Rows from block 8 of a small segmentation model, named by matrix and row number. Rows with one number belong to one neuron. Each number is 50 + 10 x the weight over its row's rms, rounded and kept within 0 to 99. All counts start at 0.
After each neuron's rows are labels from the 100 images, of 14848, where the neuron reaches its highest value: "strongest on" is what is common among them; "lies over" is the class under the peak. Only what is clearly more common there than usual is listed. The data: drawn human figures in many poses.
# fc1: MLP up (model.blocks.8.mlp.fc1.weight, 960x160), inputs 0-159
# fc2: MLP down (model.blocks.8.mlp.fc2.weight, 160x960, transposed), outputs 0-159

fc1.507:50 62 38 46 49 39 61 41 45 59 52 58 57 65 44 48 52 52 53 36 54 42 44 60 38 57 49 47 43 55 55 45 29 43 56 46 54 51 22 46 44 61 49 57 47 43 56 67 43 63 42 53 63 65 58 54 68 35 61 48 54 80 48 51 44 26 42 54 56 50 55 43 51 59 52 51 39 57 68 64 42 45 42 49 38 48 50 55 55 45 46 49 39 65 58 67 60 53 51 34 45 28 59 47 58 71 54 58 46 57 34 42 48 52 55 69 65 43 45 71 41 42 47 56 51 44 42 40 35 49 53 59 50 50 44 43 49 76 65 33 37 52 61 40 41 48 65 35 49 31 46 48 59 73 51 42 64 53 52 51
fc2.507:30 67 59 31 43 57 47 51 56 42 38 43 59 60 42 64 44 47 68 40 48 42 43 46 73 49 37 62 58 60 37 43 64 66 37 62 52 50 44 49 48 46 59 52 51 52 55 45 47 69 35 62 62 38 50 37 39 54 60 57 65 48 51 43 50 52 43 58 51 56 61 74 51 41 47 40 54 29 50 38 50 51 67 48 51 63 56 85 45 45 33 50 71 50 54 56 39 30 43 53 43 41 42 51 42 40 43 55 50 49 53 50 48 66 55 56 45 58 55 71 39 47 41 51 43 56 63 41 52 53 56 66 48 65 38 63 60 58 58 58 48 35 62 61 43 56 54 58 37 64 52 52 66 42 55 63 55 47 45 49
strongest on: stocky; bowing; arms out
lies over: leg

fc1.242:53 50 58 44 38 53 69 52 50 48 42 55 51 40 43 52 55 47 49 49 54 41 49 41 37 34 41 35 49 43 61 50 45 44 41 65 56 48 47 58 38 56 34 52 55 46 49 49 57 49 42 60 38 58 66 58 57 61 45 47 49 56 60 39 51 30 46 59 40 93 45 49 53 43 54 49 52 43 54 35 60 44 56 44 56 70 37 53 45 39 62 58 72 38 51 26 46 33 53 49 27 54 69 47 61 41 33 35 60 45 46 47 55 52 69 43 39 45 62 35 50 59 45 54 66 43 59 47 36 76 58 44 57 51 55 50 43 47 53 45 33 65 50 49 37 52 77 52 52 56 59 61 54 50 46 48 45 56 40 44
fc2.242:55 47 53 39 44 56 50 41 36 68 56 32 79 45 52 71 54 24 47 34 49 34 46 78 49 41 43 57 43 78 47 50 56 45 25 51 68 52 30 58 57 48 59 47 57 64 47 48 40 58 59 36 43 40 58 44 48 51 44 62 44 46 45 52 67 51 55 53 57 38 38 53 52 49 50 43 36 44 37 44 37 46 49 41 72 51 43 72 54 41 61 56 37 59 45 51 59 63 19 48 44 47 41 42 54 60 60 65 34 54 51 57 50 47 46 57 54 60 43 51 59 43 41 36 29 55 50 58 52 63 53 36 56 55 46 54 51 47 46 51 49 62 43 56 53 55 64 44 53 49 60 46 57 49 56 49 48 47 39 41
strongest on: hands on hips; stocky
lies over: torso; arm

fc1.459:42 45 36 61 55 49 70 43 49 53 52 50 50 53 51 57 26 51 39 53 63 44 53 45 56 67 34 58 54 52 62 53 57 52 64 61 48 69 43 53 50 42 73 50 53 48 67 49 56 49 58 34 43 48 33 38 42 35 40 31 37 61 51 43 63 36 50 53 45 68 46 50 46 48 42 45 40 37 44 48 35 62 68 50 50 51 38 41 54 57 41 57 59 46 50 58 62 54 56 52 41 52 45 50 47 26 74 52 45 58 38 47 66 51 56 44 44 50 39 28 61 65 60 60 61 49 56 50 43 63 37 33 58 28 52 42 36 62 46 46 36 59 48 39 66 44 57 54 48 49 64 53 40 57 53 50 29 71 58 62
fc2.459:43 63 37 38 44 49 16 65 41 62 35 66 65 38 49 28 37 51 58 57 62 44 41 58 38 20 46 47 51 40 35 41 66 43 54 35 59 45 42 50 47 49 55 57 66 43 54 66 50 59 60 62 49 50 45 39 63 58 41 47 59 43 50 43 56 51 51 46 48 50 46 57 36 51 65 60 42 52 44 51 27 48 53 73 40 38 55 29 35 56 41 55 49 49 46 40 55 36 40 50 38 54 52 50 62 59 38 41 41 40 55 51 40 53 65 58 44 59 49 42 47 48 32 40 44 51 36 46 46 44 52 41 60 63 54 63 53 56 46 62 47 53 50 32 53 49 65 55 39 60 62 31 48 42 43 38 54 65 46 48
strongest on: hands on hips
lies over: arm

fc1.357:47 29 61 51 48 52 61 63 64 53 33 49 40 31 43 57 42 43 34 53 50 39 43 45 73 40 52 47 47 42 62 51 51 41 59 36 50 41 41 53 59 55 58 56 51 61 46 49 57 60 67 52 29 60 38 58 55 59 34 56 66 61 57 33 56 29 41 44 66 61 51 58 51 37 48 58 52 42 34 47 59 50 55 42 47 60 45 53 46 59 46 48 33 56 37 26 44 54 35 47 49 52 44 58 42 58 47 36 33 54 59 52 71 66 51 63 45 56 43 75 55 33 56 50 46 55 61 48 45 60 44 47 41 35 41 43 60 53 77 60 53 31 57 59 72 36 61 47 53 60 54 45 52 53 48 52 44 54 41 49
fc2.357:39 61 57 43 39 46 67 55 60 59 36 55 43 40 40 33 40 46 34 55 59 51 44 40 43 38 41 41 68 45 64 52 45 46 44 34 46 53 51 42 49 62 41 36 39 57 31 62 57 43 28 64 33 70 32 42 45 44 60 45 41 59 46 35 22 44 52 46 45 56 57 52 47 52 35 49 35 58 56 51 60 41 84 44 45 61 49 51 37 68 39 35 52 48 57 53 37 53 57 52 58 30 58 51 47 60 40 56 49 36 53 58 58 38 34 53 56 61 41 54 56 47 57 62 67 40 49 41 52 50 33 48 37 45 41 57 47 51 49 49 53 61 52 57 46 51 49 57 57 56 40 63 47 63 37 60 55 33 52 64
strongest on: running
lies over: leg

fc1.321:41 43 46 52 52 48 57 50 51 39 59 49 53 47 46 48 52 64 55 52 39 33 41 40 50 44 49 66 42 55 66 45 61 50 32 68 60 36 50 42 46 75 61 45 68 60 51 60 49 67 18 58 60 41 46 68 64 64 57 56 51 44 47 48 44 58 59 43 35 46 47 47 47 54 62 44 44 42 45 60 31 36 44 60 41 57 63 53 52 51 50 51 60 52 56 43 68 43 68 61 57 51 47 45 44 45 61 49 49 71 39 46 55 68 41 53 44 28 43 38 63 54 47 42 46 43 38 65 39 77 56 41 56 46 41 60 58 48 43 53 41 52 53 37 45 55 45 52 53 42 47 57 68 68 25 49 36 66 55 49
fc2.321:40 50 44 54 45 45 56 48 55 41 43 36 53 42 64 64 59 50 57 45 39 48 72 57 54 57 42 41 46 56 57 58 44 42 25 50 57 56 63 45 42 55 39 52 44 69 42 39 56 62 38 57 66 44 47 65 45 47 33 62 39 38 57 55 48 33 56 65 40 46 52 39 39 39 50 45 44 40 35 45 38 58 28 49 69 52 56 68 51 42 64 63 58 47 47 41 42 39 28 50 63 48 26 41 24 44 53 66 33 70 35 57 52 53 52 55 57 29 47 41 36 28 54 36 59 50 43 49 50 51 55 49 43 52 66 55 42 55 38 58 39 43 50 61 47 49 50 58 44 51 68 51 44 42 50 54 48 54 61 45
strongest on: hands on hips
lies over: arm; torso

fc1.38:56 26 23 52 45 55 54 53 56 46 43 52 52 63 53 55 33 34 62 50 55 74 51 43 42 50 44 46 36 35 60 57 47 45 53 60 59 36 44 39 56 45 51 35 63 59 50 59 48 51 72 30 39 43 36 50 59 70 60 48 68 64 42 52 44 49 55 41 65 35 67 58 56 44 43 49 49 50 56 50 49 62 58 55 43 54 58 32 47 43 51 42 57 66 58 24 57 39 43 61 43 39 61 60 48 42 43 55 44 48 56 55 32 47 64 51 51 43 39 41 58 45 44 42 55 41 56 45 57 56 52 63 47 53 50 38 62 59 26 45 30 49 43 38 46 44 61 59 49 61 70 58 39 36 55 44 63 33 47 50
fc2.38:60 55 60 40 40 54 66 55 52 37 37 40 56 43 50 41 60 59 52 42 39 49 45 42 57 74 42 63 62 47 60 76 47 25 45 54 46 63 56 61 44 44 47 46 59 60 42 38 65 49 54 60 37 48 53 55 45 46 44 45 56 44 40 63 45 48 53 63 58 58 61 59 50 49 58 53 42 41 51 82 67 42 30 41 52 56 53 68 44 49 28 48 67 69 46 60 55 58 48 44 61 49 52 32 60 68 40 44 40 55 44 55 58 45 54 48 47 40 40 57 44 62 37 48 63 53 49 43 47 60 50 41 41 52 40 34 62 30 45 58 35 61 44 55 55 42 73 43 36 56 51 59 48 39 36 44 34 51 49 62
strongest on: sitting; stocky
lies over: leg; torso

fc1.613:67 48 48 29 50 58 43 51 46 34 50 53 41 38 60 54 66 52 76 55 52 65 49 33 59 70 49 54 48 42 56 36 61 50 38 41 70 50 59 44 51 56 49 47 75 51 70 48 59 38 54 50 40 57 36 67 52 48 53 70 59 45 51 38 46 45 63 33 58 61 54 53 32 43 51 50 62 30 63 42 68 53 41 58 63 55 47 54 46 55 42 61 56 46 38 55 44 60 24 56 48 52 43 55 52 30 65 55 42 59 52 52 29 49 36 54 37 50 58 47 54 54 54 42 50 37 64 68 52 56 38 49 50 54 57 47 26 40 42 60 48 43 53 53 33 47 36 56 53 61 55 36 51 60 45 50 42 41 46 52
fc2.613:65 59 67 45 61 58 75 72 51 51 49 57 62 65 60 47 53 48 61 38 37 64 37 46 44 47 58 59 48 43 64 45 48 66 42 68 42 50 42 47 46 33 53 51 63 41 50 39 54 58 43 66 40 57 24 52 33 52 46 43 55 47 40 43 59 48 39 48 41 55 80 56 50 47 53 41 35 42 51 49 64 45 47 45 55 38 57 51 56 54 43 44 44 47 57 36 42 65 46 46 54 60 53 46 65 70 55 38 62 57 41 58 71 36 53 61 57 69 68 54 49 35 66 57 48 34 53 45 45 44 60 46 45 43 50 57 59 36 52 53 40 61 55 52 30 59 49 36 44 60 57 41 49 60 33 62 50 60 41 61
strongest on: running
lies over: leg

fc1.385:47 60 25 29 45 56 60 55 43 49 38 60 44 45 46 46 51 25 35 59 41 62 42 38 48 43 56 44 53 49 55 60 55 48 50 57 47 40 56 68 61 39 51 50 56 56 50 48 49 48 71 31 53 52 28 48 60 58 54 39 35 44 55 65 55 34 55 33 51 65 47 54 27 57 43 51 45 50 51 52 44 38 43 36 45 61 67 39 36 31 44 50 60 46 55 48 49 55 35 39 54 44 50 54 60 49 46 50 64 42 64 44 62 54 40 61 54 59 58 68 68 46 44 48 57 45 67 53 61 58 27 68 42 45 41 31 56 47 65 56 73 51 58 44 57 51 43 60 41 65 50 60 32 62 44 60 53 53 58 45
fc2.385:51 63 69 52 56 54 52 55 73 46 35 56 46 48 47 59 74 42 52 52 56 31 51 52 60 55 42 53 61 44 61 51 72 62 35 53 69 59 53 52 50 52 43 41 51 48 53 37 39 48 57 50 53 77 39 43 43 60 48 36 54 63 29 60 44 60 56 39 32 58 61 56 57 59 52 45 44 41 36 54 41 37 51 37 54 53 57 45 65 40 51 48 69 49 50 49 49 42 57 50 49 30 39 60 54 60 47 61 33 38 35 61 60 28 56 35 52 46 61 46 40 57 51 55 40 39 49 45 48 51 52 62 29 65 57 53 69 32 46 49 57 36 65 54 47 42 63 50 58 57 67 63 48 56 51 65 32 43 55 52
strongest on: sitting; squatting
lies over: leg

fc1.236:48 39 41 63 45 58 64 56 29 35 54 45 39 42 54 58 45 40 45 41 57 45 65 63 60 52 58 48 53 62 53 48 50 51 53 35 34 47 66 50 55 59 75 73 48 53 43 60 54 46 48 47 37 48 25 32 66 43 44 54 46 35 44 58 58 45 67 51 40 60 52 33 45 46 61 51 49 46 48 32 45 52 47 32 58 46 38 66 50 55 37 63 51 39 39 60 48 65 57 61 40 46 44 66 39 31 71 75 62 55 54 62 33 44 58 56 58 50 55 48 56 61 69 66 48 53 55 41 54 52 42 59 52 41 67 43 50 44 47 51 36 55 49 59 32 61 41 61 43 37 49 43 42 51 59 42 40 50 61 54
fc2.236:37 24 53 59 50 41 57 44 62 32 57 57 49 36 40 34 46 35 61 42 37 51 47 46 47 49 44 49 49 57 36 29 71 58 41 52 42 60 41 50 42 49 44 66 48 58 49 54 79 52 66 67 50 48 45 61 64 40 39 37 47 56 58 53 43 61 63 59 55 50 70 38 59 38 45 56 32 48 68 78 51 46 49 35 57 29 58 50 42 53 57 54 51 44 65 43 46 45 47 58 68 45 52 45 45 50 55 45 54 57 36 42 63 46 50 61 68 48 42 54 55 39 45 48 51 43 55 31 41 43 62 54 37 41 44 44 51 35 44 49 40 48 54 52 47 50 42 36 44 46 58 42 63 26 49 49 29 47 41 52
strongest on: lying
lies over: leg

fc1.696:60 58 47 52 39 68 68 54 51 53 59 40 43 51 53 38 45 49 47 42 50 48 49 56 47 31 58 54 57 22 44 58 50 40 48 39 56 37 36 52 48 42 55 38 65 60 32 46 47 47 42 36 46 41 71 34 48 41 66 35 51 67 36 38 59 55 39 62 41 33 58 52 63 32 55 51 26 57 62 52 43 41 52 51 68 41 51 57 55 44 38 35 45 57 42 49 55 60 59 57 43 58 64 58 48 50 41 83 64 53 58 54 47 39 43 46 52 53 58 57 29 47 54 55 46 40 50 55 56 56 67 42 36 54 38 46 55 49 64 52 65 59 45 57 63 48 46 56 58 46 56 50 34 52 55 63 62 56 76 50
fc2.696:59 63 31 49 58 81 51 32 57 65 55 59 57 49 52 53 36 50 53 39 46 40 49 27 50 77 43 48 55 50 46 66 38 46 51 61 26 35 46 50 56 54 43 46 57 61 57 38 47 54 53 53 47 47 35 49 43 54 52 45 34 36 30 49 57 43 50 40 50 47 52 51 43 32 22 54 36 38 51 46 47 44 58 46 36 52 38 41 52 28 38 49 44 53 47 54 52 53 47 68 56 48 45 63 44 56 44 49 41 48 50 60 32 41 59 35 56 46 58 39 56 50 55 52 57 51 51 46 59 37 57 53 48 50 54 54 20 31 46 59 50 46 77 32 40 58 59 61 46 46 46 58 47 43 46 66 50 64 50 55
strongest on: hands on hips
lies over: leg

fc1.12:48 62 40 50 51 41 48 65 62 49 47 42 56 51 49 56 29 41 56 57 55 53 41 60 58 40 50 45 53 46 55 44 35 47 57 44 60 51 59 44 62 60 64 66 47 59 57 52 38 47 56 62 30 49 68 48 45 41 46 50 59 40 60 46 47 76 43 32 54 62 46 35 52 45 47 54 53 30 63 45 62 55 73 47 33 49 53 54 50 15 61 47 53 49 38 64 48 55 43 63 54 54 59 44 51 51 63 46 51 68 47 53 40 30 47 43 49 67 54 31 39 41 54 40 51 57 66 51 35 44 63 52 57 66 58 53 51 53 53 44 60 49 40 57 27 50 28 41 40 42 42 52 55 58 49 45 72 32 42 39
fc2.12:30 33 57 44 43 51 45 81 47 36 40 60 48 18 49 45 37 43 55 49 47 45 49 49 56 42 56 35 47 50 46 66 38 37 37 53 39 55 51 41 45 49 63 64 57 47 42 66 48 43 21 52 47 48 61 49 47 44 53 61 49 46 59 52 41 28 25 46 70 58 45 49 47 50 49 39 65 51 64 41 45 36 54 43 53 60 58 52 36 47 53 58 51 53 62 61 51 64 54 54 60 40 37 48 38 43 44 47 61 42 51 49 46 59 38 50 55 57 49 45 51 45 55 45 49 59 61 48 57 58 44 55 39 56 44 17 46 50 71 60 58 40 34 45 42 47 56 69 24 53 43 53 64 44 39 51 51 48 48 49
strongest on: running
lies over: leg

fc1.616:55 35 66 35 46 29 51 62 50 65 61 51 57 73 51 51 46 54 43 56 61 53 69 51 54 72 57 48 37 44 54 46 58 46 34 38 53 49 49 39 58 64 65 35 43 50 51 59 61 53 42 55 49 24 40 47 61 47 63 70 37 69 49 49 49 42 34 45 46 53 51 38 49 35 58 50 64 60 58 39 45 50 61 42 32 53 48 61 52 50 58 45 39 55 60 50 65 48 53 55 54 41 65 49 50 56 60 61 41 41 47 44 54 57 47 51 47 48 76 64 51 59 42 66 43 54 58 62 37 56 60 50 30 54 43 44 43 42 44 36 33 48 65 33 51 67 48 59 44 28 46 42 42 38 38 42 49 65 52 55
fc2.616:39 48 50 64 49 49 69 61 46 34 56 53 52 56 48 43 51 40 71 57 47 49 45 41 55 24 34 32 62 44 53 43 67 67 56 70 77 65 34 54 65 41 58 33 51 52 48 40 56 43 55 56 53 58 50 48 33 50 46 22 53 52 56 22 46 58 49 36 33 46 68 44 64 42 50 56 41 48 44 45 51 53 43 46 44 58 45 47 54 50 48 64 54 56 51 48 49 46 51 46 54 49 53 46 59 66 33 54 30 51 39 59 57 64 42 52 42 31 53 63 33 41 50 51 55 62 51 39 51 55 67 44 55 50 35 50 56 54 62 56 49 45 54 65 36 46 23 52 37 44 41 38 48 60 55 39 51 57 45 46
strongest on: stocky; star jump
lies over: leg

fc1.661:54 48 36 57 36 36 54 52 61 43 49 45 46 53 56 54 30 53 63 54 54 59 55 49 34 24 59 36 61 39 59 52 53 63 49 41 45 63 52 52 46 67 43 67 57 50 47 52 51 49 44 50 52 48 49 39 50 50 50 56 54 43 64 25 58 54 53 41 53 37 51 62 71 38 34 46 55 42 61 47 60 48 36 55 38 63 45 49 62 68 59 31 58 56 49 58 58 60 64 47 30 32 60 53 51 38 60 49 40 56 56 65 43 44 18 49 62 44 49 39 44 47 55 80 46 56 55 57 40 60 54 62 53 54 59 49 63 59 62 37 47 51 41 41 38 45 32 51 46 31 69 49 57 56 51 44 61 38 41 57
fc2.661:31 52 69 37 44 40 55 62 49 40 46 49 49 59 48 35 61 53 78 51 49 48 53 54 38 51 45 41 52 49 60 64 30 38 34 55 51 66 43 50 45 38 49 66 44 43 53 66 57 45 50 82 34 65 44 61 65 35 53 53 61 54 44 47 61 48 72 47 49 42 59 50 55 64 48 50 47 34 52 52 43 44 30 53 43 52 58 58 37 38 54 66 41 35 59 53 61 55 46 42 60 39 63 42 45 47 28 45 60 51 55 45 66 46 50 38 43 56 51 25 50 59 51 65 38 51 50 36 45 40 58 55 54 40 50 42 48 31 45 51 41 26 37 47 46 46 42 41 30 54 48 33 52 47 49 49 51 46 44 51
strongest on: running; splits
lies over: leg; torso

fc1.646:52 57 53 65 65 40 49 55 37 41 58 43 58 59 56 56 54 32 64 57 51 51 55 47 31 52 40 60 39 44 75 53 48 27 55 41 25 49 58 47 54 37 58 61 43 42 59 65 53 38 56 42 27 51 47 36 56 46 54 78 49 60 37 59 64 61 50 58 35 46 49 32 48 63 45 58 59 46 68 53 63 44 59 44 33 43 55 41 34 68 46 42 38 64 65 29 47 49 52 59 60 53 47 53 45 47 61 61 66 56 51 48 53 39 52 50 32 39 45 62 50 29 39 43 51 53 43 55 50 54 53 57 44 58 48 53 58 53 48 30 32 45 55 62 28 50 48 51 57 39 64 53 46 53 47 48 41 59 55 48
fc2.646:78 56 34 42 48 38 42 55 68 54 43 57 50 43 51 37 45 57 63 49 49 61 46 40 38 52 50 43 52 50 46 37 42 23 54 55 50 42 47 46 38 50 38 56 60 61 59 50 34 49 53 49 49 56 63 61 53 51 67 60 58 38 48 58 45 53 52 46 62 32 43 61 65 45 49 55 59 70 57 57 57 49 40 41 68 54 57 52 59 65 61 53 39 51 46 54 46 56 56 39 49 57 49 59 49 55 58 73 67 55 56 53 47 68 51 60 47 48 65 55 43 67 80 35 38 59 33 35 52 45 55 38 59 56 42 60 51 53 61 67 42 30 58 29 55 50 56 48 52 57 49 40 26 38 46 32 45 44 39 45
strongest on: sitting
lies over: leg

fc1.212:58 58 58 29 41 52 61 58 54 51 49 57 50 41 51 52 61 58 42 42 69 20 28 37 52 52 33 43 58 49 44 59 30 57 53 49 54 39 57 37 49 47 53 63 46 56 38 45 38 55 56 70 59 40 54 55 58 62 46 51 42 63 57 47 42 40 41 53 49 80 55 62 59 50 65 48 42 52 67 58 44 52 70 40 55 44 44 71 52 47 50 64 54 39 48 44 50 62 67 51 48 64 40 37 48 33 44 57 45 53 36 54 43 48 44 52 52 47 43 56 56 38 52 45 39 34 42 64 41 67 34 38 53 42 45 71 53 58 63 44 60 43 34 47 40 46 53 36 30 64 40 47 60 56 47 42 53 43 38 42
fc2.212:53 70 42 73 63 58 58 58 50 56 37 53 57 33 57 70 57 55 46 53 48 47 42 55 51 48 50 64 51 52 43 64 57 47 32 62 59 25 48 63 46 45 54 49 48 24 56 52 35 37 47 51 60 37 45 65 49 45 51 62 61 38 39 38 47 58 49 43 52 43 34 51 55 50 37 55 54 35 50 52 44 36 57 28 50 46 48 70 60 54 60 47 47 37 41 44 36 42 34 56 29 57 29 33 49 72 43 64 53 64 49 62 47 52 30 40 47 43 54 66 54 42 63 48 56 46 49 50 50 54 47 59 63 47 54 56 55 47 52 55 53 35 50 37 53 58 47 48 49 54 53 49 50 82 37 66 49 42 48 57
strongest on: lying
lies over: arm; torso

fc1.489:61 41 48 40 31 59 60 66 64 49 63 34 41 68 43 54 49 54 37 71 68 70 23 49 45 35 48 42 36 46 45 54 29 47 38 54 50 57 38 44 46 52 49 43 36 37 53 45 49 47 67 37 59 48 36 52 63 64 35 44 37 35 40 33 48 50 50 57 40 62 32 64 34 62 44 57 54 47 51 46 46 44 33 43 58 62 59 52 48 49 58 48 50 66 57 47 42 69 35 49 59 37 57 47 51 44 57 64 52 43 64 50 60 43 35 54 50 28 53 49 45 56 36 47 53 30 63 51 57 61 59 50 53 53 62 53 57 53 55 51 62 58 54 54 52 42 56 52 37 56 59 57 60 60 41 38 56 68 50 44
fc2.489:43 40 35 48 56 67 58 36 68 44 47 57 56 50 44 93 54 38 51 51 59 49 50 52 53 56 51 65 43 49 42 57 49 60 48 68 42 45 50 52 46 59 39 51 61 65 44 35 47 50 44 49 54 51 60 51 57 47 39 39 51 59 46 58 57 51 39 56 63 39 36 47 48 48 43 41 57 40 31 36 31 55 58 53 46 65 60 51 58 37 49 64 49 41 46 44 62 45 53 49 57 46 31 39 34 29 61 71 50 65 54 51 38 52 51 35 56 36 41 48 44 68 61 40 42 48 47 78 49 43 43 62 56 55 46 43 46 52 57 50 57 47 44 50 47 61 54 48 67 40 60 75 43 53 47 76 44 56 50 40
strongest on: sitting; black trousers; bowing
lies over: leg

fc1.64:57 49 49 54 52 59 37 58 57 60 47 51 53 44 49 51 66 56 51 48 57 53 57 53 47 67 36 60 56 31 76 35 59 43 37 26 55 52 57 56 32 50 57 48 45 43 67 58 61 70 43 47 40 58 43 28 54 35 42 46 44 43 61 30 36 56 58 46 54 54 45 52 59 69 66 44 14 49 63 44 44 38 56 44 51 45 58 40 28 23 53 54 54 58 39 50 55 41 63 34 35 41 48 66 49 44 42 67 54 50 55 49 56 48 50 65 47 53 69 48 53 67 50 40 58 53 37 63 42 61 47 59 51 46 53 39 49 42 55 36 52 46 70 54 43 44 58 45 51 53 54 40 52 46 53 45 57 57 42 40
fc2.64:65 74 51 55 51 65 60 44 51 51 53 43 56 39 35 95 70 41 63 46 57 39 48 56 51 42 55 55 53 59 44 60 42 52 25 48 52 53 61 66 49 48 45 36 50 51 39 53 32 47 54 52 57 50 74 46 53 48 50 45 49 44 51 59 59 54 51 49 42 38 29 41 54 55 54 55 57 38 41 64 52 44 61 48 55 56 54 44 66 27 54 71 40 48 40 53 54 53 46 39 39 43 23 45 49 41 51 72 43 48 41 40 49 51 60 44 46 59 45 31 47 50 65 36 59 56 38 50 51 62 49 49 63 35 60 55 48 55 34 45 59 43 50 63 52 60 57 50 57 56 49 38 55 62 47 67 49 46 42 56
strongest on: hands on hips
lies over: torso

fc1.528:64 51 38 49 45 61 52 64 49 41 46 41 45 48 60 60 46 71 46 44 47 35 50 46 62 40 51 43 62 59 58 47 55 33 53 49 50 40 43 49 45 53 54 46 57 54 43 51 40 45 44 42 43 42 53 31 69 49 49 47 51 41 33 63 54 38 70 62 38 56 75 45 43 61 50 57 24 48 57 28 44 42 45 42 36 58 43 46 45 55 56 45 37 43 47 46 41 35 49 64 62 21 52 40 44 52 71 62 35 44 58 59 58 57 51 58 50 66 64 55 53 55 38 54 64 45 64 54 61 36 49 55 49 26 44 60 56 50 69 41 64 54 49 56 62 62 74 47 43 45 50 59 45 53 57 54 28 58 49 44
fc2.528:43 47 65 41 63 43 50 38 52 53 62 63 50 43 49 57 50 42 54 42 50 43 38 47 69 48 42 28 57 41 48 65 48 65 66 53 58 41 56 48 43 38 54 76 61 48 50 44 52 66 39 30 56 57 50 45 61 44 49 54 46 47 45 41 49 50 60 53 51 74 50 50 54 72 60 51 58 38 35 57 50 56 48 44 42 54 72 49 54 52 50 38 53 42 48 44 47 45 56 51 82 35 70 62 50 59 51 41 56 36 61 43 53 56 40 56 57 34 41 56 43 39 42 55 56 69 50 31 51 55 70 60 45 55 53 67 54 47 55 58 38 66 56 37 48 50 64 50 45 40 47 60 58 33 40 37 32 62 48 72
strongest on: sitting
lies over: leg

fc1.759:45 40 31 37 45 46 51 47 51 48 65 44 40 42 43 55 53 38 39 63 40 54 49 45 58 62 70 35 36 55 52 35 51 38 43 50 36 53 52 67 39 50 32 51 55 48 57 55 71 45 46 58 55 51 51 61 79 49 58 28 51 34 62 50 41 57 50 68 52 53 52 50 50 49 47 55 69 45 55 57 43 52 50 62 40 49 56 54 38 42 26 44 65 62 52 62 52 37 41 71 53 54 51 46 50 49 76 44 65 47 53 46 39 50 51 38 61 44 67 44 50 57 53 47 73 62 52 41 40 43 42 53 57 47 28 40 46 42 51 62 46 35 68 52 55 58 69 48 38 51 69 44 43 51 42 55 64 61 57 37
fc2.759:57 51 54 41 60 43 49 51 55 57 32 51 52 40 43 56 41 41 33 59 57 43 53 48 58 57 52 63 55 40 64 36 62 48 28 50 58 32 48 66 47 41 52 23 40 68 45 26 47 52 51 50 30 46 67 35 50 61 45 72 34 59 53 57 35 42 53 54 36 47 50 69 48 57 53 56 47 59 52 42 38 62 58 41 34 46 51 50 68 59 46 53 61 58 40 53 52 48 41 51 31 55 49 47 36 55 45 45 66 40 47 74 43 55 51 43 42 29 53 47 64 33 32 44 41 59 45 52 51 53 53 82 43 44 54 52 47 48 59 46 64 41 65 50 47 48 45 41 40 45 44 61 55 44 47 41 50 50 41 34
strongest on: stocky; lunging
lies over: leg